config = dict(
    encoder_arch='efficientnet',
    model='contrastive audio-text model',
    dataset='synthesised sound scenes: up to three everyday sounds over a background',
    train_examples=26041,
    gain_aug_db=6,
    noise_aug=0.01,
    n_mels=64,
    hop_length=320,
    input='log_mel',
    spec_augment=True,
    win_length=400,
    tokenizer='word',
    vocab_size=93,
    loss='sigmoid',
    embed_dim=256,
    encoder_norm='batchnorm',
    encoder_activation='silu',
    encoder_channel_attention='se',
    encoder_depths=[2, 5, 5],
    encoder_kernel_size=5,
    encoder_stem='single',
    encoder_expansion=4,
    encoder_widths=[16, 24, 48],
    text_encoder_causal=False,
    text_encoder_width=128,
    text_encoder_layers=6,
    text_encoder_norm='layernorm',
    text_encoder_norm_position='pre',
    text_encoder_activation='gelu',
    text_encoder_mlp_ratio=4,
    text_encoder_head_dim=48,
    text_encoder_fused_qkv=False,
    text_encoder_bias='all',
    text_encoder_qk_norm=False,
    text_encoder_parallel_block=False,
    text_encoder_dropout=0.1,
    text_encoder_inner_norm=False,
    text_encoder_drop_path=0.15,
    text_encoder_positions='learned',
    init='torch_default',
    residual_init='none',
    optimizer='soap',
    beta2=0.99,
    learning_rate=0.0013,
    beta1=0.95,
    shampoo_beta=0.99,
    eps=1e-08,
    precondition_frequency=20,
    max_precond_dim=1024,
    one_sided=False,
    adamw_lr_other_params=0.0024,
    max_steps=7600,
    batch_size=256,
    epochs=74.7,
    lr_schedule='wsd_sqrt',
    decay_fraction=0.3,
    final_lr_fraction=0.05,
    warmup_steps=150,
    weight_decay=0.2,
    adamw_weight_decay_other_params=0,
)
Rows from block 9 of the audio encoder of a small contrastive audio-text model, named by matrix and row number. Rows with one number belong to one channel. Each number is 128 + 32 x the weight over its row's rms, rounded and kept within 0 to 255. All counts start at 0. Numbers have three digits each.
After each channel's rows are labels from the 100 clips, of 14848, where the channel reaches its highest value: "responds to" is what is common among them. Only what is clearly more common there than usual is listed. The data: synthesised sound scenes: up to three everyday sounds over a background. In brackets: how many of the 100.
# convs0: expand pointwise conv (encoder.blocks.9.convs.0.weight, 192x48x1x1), inputs 0-47
# convs1: depthwise 5x5 conv (encoder.blocks.9.convs.1.weight, 192x1x5x5, trained with AdamW), a 5x5 kernel
# convs2: project pointwise conv (encoder.blocks.9.convs.2.weight, 48x192x1x1, transposed), outputs 0-47

convs0.175:126134085104104077167158129072168080122079073125128144169147153133147122113087105068128129170065123122123122189106105104116107117156147058121161
convs1.175:151169144104100136163155157135161162170150117143170191199135134105156166146
convs2.175:137124114086104165173167153105138125154045141136059126107110096079145157186123132066115081165183161110123132132102092115170127138102165146103133
responds to: helicopter (88); number of sounds: 1 (62)

convs0.48:156100068077112130151202069128091195135142147105116181186123124125078088111123108151104131156124112102156173097127157154094102143122176101127107
convs1.48:108145222148116122142182156138156099145145115183089113096114137130075112141
convs2.48:086165139136117078152073147110144159140153122182132105095107180144146104137135181145074181043194093131093142164164156119125124133120105130114149
responds to: water drop (40); barking (32); first sound: water drop (31); first sound: barking (26)

convs0.79:084062123035136121122089097118106123141177159110085126102121134127146209091088097140135091143130092169100166078142149140119100134137133122079121
convs1.79:099103090084079109092095089064117093094076111094106127098117139125146127164
convs2.79:174134127151120166114065112070105133131134163214122175149156089090094088176130130144125168148134117174111111205100147107142150129130142095152166
responds to: coughing (29)

convs0.4:082075125123126127118209124142195129133111186106163092113121122123202105133131133160146168124162167134157088065103095091141073139131131164120124
convs1.4:126119134101111175147088076106153184116086060111143155099085104164145138102
convs2.4:122110099172136129180117151153118073150129149097115128169173148139114147114137139064098145132159175043097112101136118113170159111151165194066106
responds to: reverberation (75); text has "room" (75); text has "reverberant" (75); background: none (52)

convs0.22:104091098165170091148083146172048077143118144081123166081162176119124176182121078130112137164161166118132140111132109160130167116102124165144113
convs1.22:174147094129111199121103095105184133121112110147146097122077179139088094100
convs2.22:085156181121133169117110081123123149093136077129095117066133181096110083094145127132141125120120112125098158194092079176110122182150184123166161
responds to: engine (35)

convs0.40:099063084141098149145052145118137097140091113091146158105138154135181135156118071126195161136096127093199147112122133106127189100163136135120108
convs1.40:088108124114167074089117179174080103168154172113124153142114073148138122154
convs2.40:118105196108163160158166182095186155093085143126076156126124123117128088092140062152163155129108161129132161060099129113101140171113107098160114
responds to: quiet level (61); waves (27)

convs0.64:092091158088179173083091155162112107128112142146119114171121106105139092083071148177101041130128150123124113199137153137154143148087135141084136
convs1.64:108097076097081124138104094106175107082081142174150137125095165158105139082
convs2.64:087125148091153185175179073135151084091175163150100139150177095092105134154125121148101097130113134181169132116120088139178089193150108128152136
responds to: waves (33)

convs0.13:071123111058113099104159159099127133143134174095101152142111115161127119064193084108092135150124111158130097167091092178075109154154113072141131
convs1.13:064096104078070121140153157155108096109160139089111091082108153150163153139
convs2.13:154118138170127089117154109107091094173158111135119130167117156114097125124137115115126217172132131140085138079087075128157127071134185121154209
responds to: knocking (39)

convs0.149:140119092112122097123090148126134111161147130138008127096091082159079170057140116151157103150135154135089141129116156167111107165070136122148132
convs1.149:119125098098110144137149138116146169133139130205169179148136193168164164163
convs2.149:189143188164105141095160100090123153100135089136165117119136168107171162158110079133157157086137121089127088129200157098117106122103096127052122
responds to: number of sounds: 1 (77); background: none (70); whistle (30); first sound: whistle (28)

convs0.107:131175100103100121094034071158095154120118179183102168145162098075136120168071118132112095157136086122142163142135133117106134173117144103158119
convs1.107:136145127072076147133105104079198105112080117186142123101116160170116115128
convs2.107:103148134164130138125073139154112154128110180072167171105168127122144038157094144137146149091111057157114145186148163166146080121099116124118103
responds to: text has "car" (29)

convs0.29:135087139127156096059142062102133158112148072162121068105073111123130104136181175129162139112073108152119128153107123122107104110076160130194114
convs1.29:159111109064114170095098129068116122118105114148125133102071157113132085064
convs2.29:145119144080067093164089151099105117134137148115153111149142114066114094151168109141143129096180110190082157101093157094150083130076126084180164
responds to: laser zap (58); first sound: laser zap (25)

convs0.60:127148144137099117094129076132155113165186121135060118118109079172086144125138163181100111134117085178125087133108081106150112153180121113085055
convs1.60:096164151168144106163157152147061093093102123099132129100086076131124106072
convs2.60:159201095095138137150145111143108146150136089092158072138095083105095124096131121086124103151113179096122127170054099181104158113130115055138115
responds to: ball bouncing (49); background: none (46); first sound: ball bouncing (41)

convs0.74:092155099106121101071084151152109172171082114100157150037104128113173160139136127163187136082121150155146139122172135166110109142105105128165179
convs1.74:200158108077097163170146128113133087102090091148141160153132140171120156170
convs2.74:083137184156138157109106151106141195104096137132148199125144142141094107148137135147137132214111082076116195149103137151073144092141147141163116
responds to: doorbell (34)

convs0.182:114166195164120133116101121171144096201083157195151137122080128164105173155084116101132131144124103117139175122161098101174129143113081081149096
convs1.182:116091097097134087087081084095115106096094142100088081087111117096094087118
convs2.182:163142086061131161113185149152127066130162108133069095099151097088157124165168147171144122130135085120064098124138088124106144082098148097117168
responds to: background: none (60)

convs0.115:135104140125117098141093119115117125150156154049137159067090188094102106119113103119112080127169164111090151132142202116184066138125103096101094
convs1.115:141162152155110110140130109099090066074082049104114097116105137108147111100
convs2.115:095119105086101109204139167161071069145134178130166135135138113169108098133154100109082082142162160121073128109171158135132080179109132145120095
responds to: clock ticking (51)

convs0.62:106102162103083176146131176101182088112166084116124126093105102162169150114162106118147100133128129201117146186110081096189135119092137153123075
convs1.62:156160115083079133141122137142121104156129167061082105118163096077072108142
convs2.62:099159151160128116116103133177073173150084147142133139137224112104086122122049138120085185149135163126140096122176142111122116110071102128138105
responds to: glass breaking (25)

convs0.77:091117159123153111115131119106159137169157125104180136184128150181170145092095199093060117177107124137152079185126124134074153115169121116096107
convs1.77:114112105131138081103141147156185166130091068184162114111066140105135092132
convs2.77:085113091114087115121074111126165143101162164161080149087138105116103146121093119096125168106104129140173124163126136156098141065185080116205179
responds to: bird chirping (52); first sound: bird chirping (37); laughter (31)

convs0.102:120110117143206137070121202119102101095153159136125097111113112155120168142129087073081131106152152142087122072097192147139150134165154143112075
convs1.102:120084062073073101121073095107122108119121109125128121117129161144172179158
convs2.102:127130140129066130156172163125106148122073082143093127108156133137161110134156077125132117051107127107198215157104122100114156139170149084118108
responds to: reverberation (64); text has "room" (64); text has "reverberant" (64); helicopter (42)

convs0.142:193111092140133152049223122116111142142112146157132121168151177129079122114085128115160133126096153091098157107157122211125130147100110116121117
convs1.142:154123102110137120123086145130106169174109106078133148158062073132198148134
convs2.142:083097148121080112149151087146114149186198105088159189170179086146117111158120132131136097156160105111139118143133099111193171151158080126091131
responds to: water drop (98); first sound: water drop (61)

convs0.37:152122158104114180139161140083191131091053111163147100095055090179176102087169127107136105132115084116138132111166147136126128142138125100140067
convs1.37:147110112083066143092078083041151099119110098154125130120118119109122111099
convs2.37:125129091122117058168137149125182045080120166129158103123166121166128142130112102101123165108162119069164127074117127102177122140148061166146138
responds to: background: none (53); meowing (28)

convs0.141:085064155158216107187119115136085089125101109116141138162204164131098102102109114152131097125153122081076115148130184132151114145118144091135123
convs1.141:200127148102127191121120110104187094121141110182101164107123182128111103131
convs2.141:103134162083197178174160108133075069111106118135106137109160144126099172062120079151102131162103138107099078124101161149125072139144159099155131
responds to: clock ticking (74); number of sounds: 1 (67)

convs0.101:119097099099133155142162108151152098195171102134132093110148117122098129202200142075118151194165147127186137108101156153173138174159128132145136
convs1.101:129102078102100137102092112093152082048095081134115102096108176131126112133
convs2.101:135079091137110113124094129114137143117119124094101114129119152171122177100082161133070134107135047078080112172066082194103094115131128146103161
responds to: crickets (65)

convs0.133:162067169164140131127185081122134143134125153106144119167195151167080126147131101117086079131063091096116136085153133205136126138098116097110144
convs1.133:182167102103121127162080096118141168077138150156148078166155154148084094145
convs2.133:155139158078132094093124176177087146152135158122115156130160135175093173115140158180063170125143182065125134095121125072168093141091143099138130
responds to: door slam (49); first sound: door slam (39); footsteps (30)

convs0.43:088079165134076159118133166098155107166106174155148103136076100133175056127155110162176110071120104103122103120082166164127090090124116162120150
convs1.43:174159178147117178134145090120186147171154127150119143151170100107161161179
convs2.43:143145132089152118200173146150132127080130091132118088189174156196127172134122155092132121103108117135104159166088132096146159073121125154066172
responds to: reverberation (87); text has "reverberant" (87); text has "room" (87); background: none (78)

convs0.144:108057097114160071076131144092147147091070133106124113133147138082095068104117123159153103140164194111134079106112129131136143160176113149181164
convs1.144:138119166149099114103149121057119106143109020120130125138098128097103109106
convs2.144:129114129133113138171116125131113073130158166085056137176164126122065161156101120080123128165116171137100200131082164174090108138119138177156161
responds to: background: none (51)

convs0.165:117091122160115111090134123125072138111185160146134177196139180166121126126082135123133112137092113101174097073108144193096105145161178113188130
convs1.165:147103093122121135103112124118084130088121118098181161117140104180221167139
convs2.165:087164139099152153161128090132163143139118152121127215122077119143099139094110207155179103165183129116093145091139132184096138124129102113090170
responds to: barking (70); first sound: barking (55)

convs0.143:102135085115127093125083180125064155173132067141148075161143120123187136130141088135170134131126106141094063127135121148089111165108115045105141
convs1.143:095076043099079134147105128123157143105132122114123122131159154181170157166
convs2.143:148153130135077207128117142104166217172129131094103164129147111133167118135202140102163141134116130125174110180125080126106098113174129147095161
responds to: crickets (31); clock ticking (26)

convs0.178:090107115127126121162114094161167060212173140100142109153151139097082127190167102135151093150145138088120113090108067162134150097082121125091131
convs1.178:102120127115144112118164135200122155162153210135147166170168089104120127161
convs2.178:106098162098099177114133164117148114131098124143176105180149134076117086064118118120146146092176069077174174100144114150104114160110151115196108
responds to: stream (51); applause (39)

convs0.169:082167156105151149117096124061115127137126102154157195175164109132153102126151157113113152137085110179110173128137141136146078081061140100158062
convs1.169:145136153173167157134143117170185112111120127184108106120125196145113166188
convs2.169:165115128157087154108094189101141154117162106122099126069094202108097192138174149116146163118113135113091156134146074152093151110109175180095132
responds to: quiet level (79); beeping (29)

convs0.191:102105125169103120186092117132183134155124110119138124173130150111087171158140071123143075105122137155100083109153125128131165142192043117085075
convs1.191:151189192169111138167189131119115104095103108109105084090092147129100110128
convs2.191:121094147149095116119136093126180134145125093171154176163163072117153156061108127132088144138087131110098134044102097133124133129055114153100078
responds to: muffled (low-pass) (41); wind (33); engine (29)

convs0.124:102195113148116135184123078179155172152066149129182169125119167106126119119141074119105101166114172127164117155087121103167130132145068080110124
convs1.124:166177173141157140107169142169093101145146145090117082101119120096073094083
convs2.124:145138085096105173125125138159115127119164084107152126062124136102132151084179157149086143163112081096153105130143163090174097140113076175043120
responds to: muffled (low-pass) (83); wind (28)

convs0.86:114179073107093094129103182122127125208120138101120166163098121144145178069103153112131091130096056176154124098139152114125076092139136101123104
convs1.86:179124085101091168140105097079140094108108117176151136150092136099088066113
convs2.86:111108183103111084108117171137144151123076104099144179127087163155144148074116190056115116098151085135137066096181126102102159114144134128127173
responds to: creak (52); background: none (49); first sound: creak (33); whistle (30)

convs0.131:135168130121150131109154106108073132140109166048079185117141182159140183133100074136144115117170099115081110100153098135185103147113187120117105
convs1.131:094097131119089138118170204188111139136161137130147147165165091079126103098
convs2.131:127141156144129097109099171087167080127096101165089161138129110148106117103167142184121116106089127117121045097149167093178164072104177157122170
responds to: footsteps (70); background: none (50); first sound: footsteps (48)

convs0.61:092097107102101140109135134133161144031137122127147099124117136119083084136079072134112108148116095107135114108190153160057106170142096089180098
convs1.61:110081050110131161099106135177138123110136179164117150161153104121069136158
convs2.61:161212131162102164129128126110155143163091084110147136125089134145099151131097136167130086097136112137145103195152093131112185066110140057103086
responds to: barking (31)

convs0.84:164127077125107068143162144147169111110125132095079067151163108118123108145076158097112175162129177113109142101116109075113144119188072089152174
convs1.84:170168175181198150140154143171135108155143158148151113120181135125152140172
convs2.84:127143160059100109092152069106084159145146109092110111134078079106074116102120143160196127171108144067152108133102161082128155104120154156094149
responds to: background: none (100); number of sounds: 1 (96)

convs0.67:110180088150148086098077098162110109188096106120103127127116070175138096124105126092125104199123099147148145118171139076125118121161117088107202
convs1.67:127111170107127053087136185191135120155106114166143100079120145118114112093
convs2.67:130123091123083108136120072152118097061090148113120155126086109133129088131097113057073076155158098143175077142130110148172104187129084139152142
responds to: wind (84)

convs0.108:128142091201131101120127070149104133099127112114096129123155152089142085109118103136122141120145193116197134111035134170143058097133141167104129
convs1.108:160158116127148096086082095124088080084077112118146142109095147165184163118
convs2.108:137107139159161149144107081131148123137099142172148112166159121153091123097042078126117119122141213133186095121156078094181147094130092139096144
responds to: muffled (low-pass) (38)

convs0.1:123158130102152162083080107173165101121164218081185086104130164092143101139099138105122130121168102123133128092086140090132156163091090090144101
convs1.1:136181255164141128156139121143107122120124115127133139127132124102116128135
convs2.1:095127120108215120100052140110126089173141114147160079169128095126073163189123137084130129157147176129169110156145152147110123163123117094106166
responds to: rain (39); crickets (29)

convs0.122:118073110183139146143098081170158143126155087135114158133136072124154146082080132152166089169156091166180102157102117083091156167096160118168154
convs1.122:166169104133127158126115139138139107077088137151173097168168217150103134131
convs2.122:114207124114105111140154140096115126142094161095207140110090135092170170146116148118137118138133177121106145202170175157118156190091120095105107
responds to: number of sounds: 1 (64); background: none (57); coughing (46); first sound: coughing (36)

convs0.89:108150107101153122130128105141095111146141110085177113185097106146153078122122095136202122114126153131136150131167147204135040176195149125137135
convs1.89:099114090086132115130075096087133102126068080149142162114100109170191145136
convs2.89:108159087093163172131119113148135118138102181089187162181134137157132093141116140123129187122207099081090140181120130134133093103190166145140099
responds to: clock ticking (69)

convs0.164:093163099144101079157088149121107083115145098141111131195151116138102149148100116124101129076114088152166064080106173117091042137122169116142108
convs1.164:114126164160133109163168158162118104090120085154182203164165112108093130133
convs2.164:132156122142066075132130148116108157106124156111113107071134189145076145067147159159117072139138069168117152070115084139128115180140117078136154
responds to: frog croaking (83); first sound: frog croaking (54)

convs0.156:182142131087212119131086114102137134118142120148136108135114142139121083149124107139168157138071126120057070130223112142111116112117111124197128
convs1.156:144075117109066165108151121146124108180104129111048140087084139119158111127
convs2.156:132096126112131205119158115119083103094084100093127216194145150102119168140135120142129131141135091164074093153128170177117116107162121149122073
responds to: electric buzz (64); number of sounds: 1 (62)

convs0.11:087171129144129136157118148117129163188048152142138155153162120082102095136119138084111099069087157106160086117140131145082146085083141149180177
convs1.11:118093100125126107106068082137121110075107119131094072088102130090083075115
convs2.11:173115112135121140099129219084108123122111135136144181103102125105103149080164111146118154132174102069081139146122093196182171141146145169162153
responds to: background: none (76); number of sounds: 1 (61)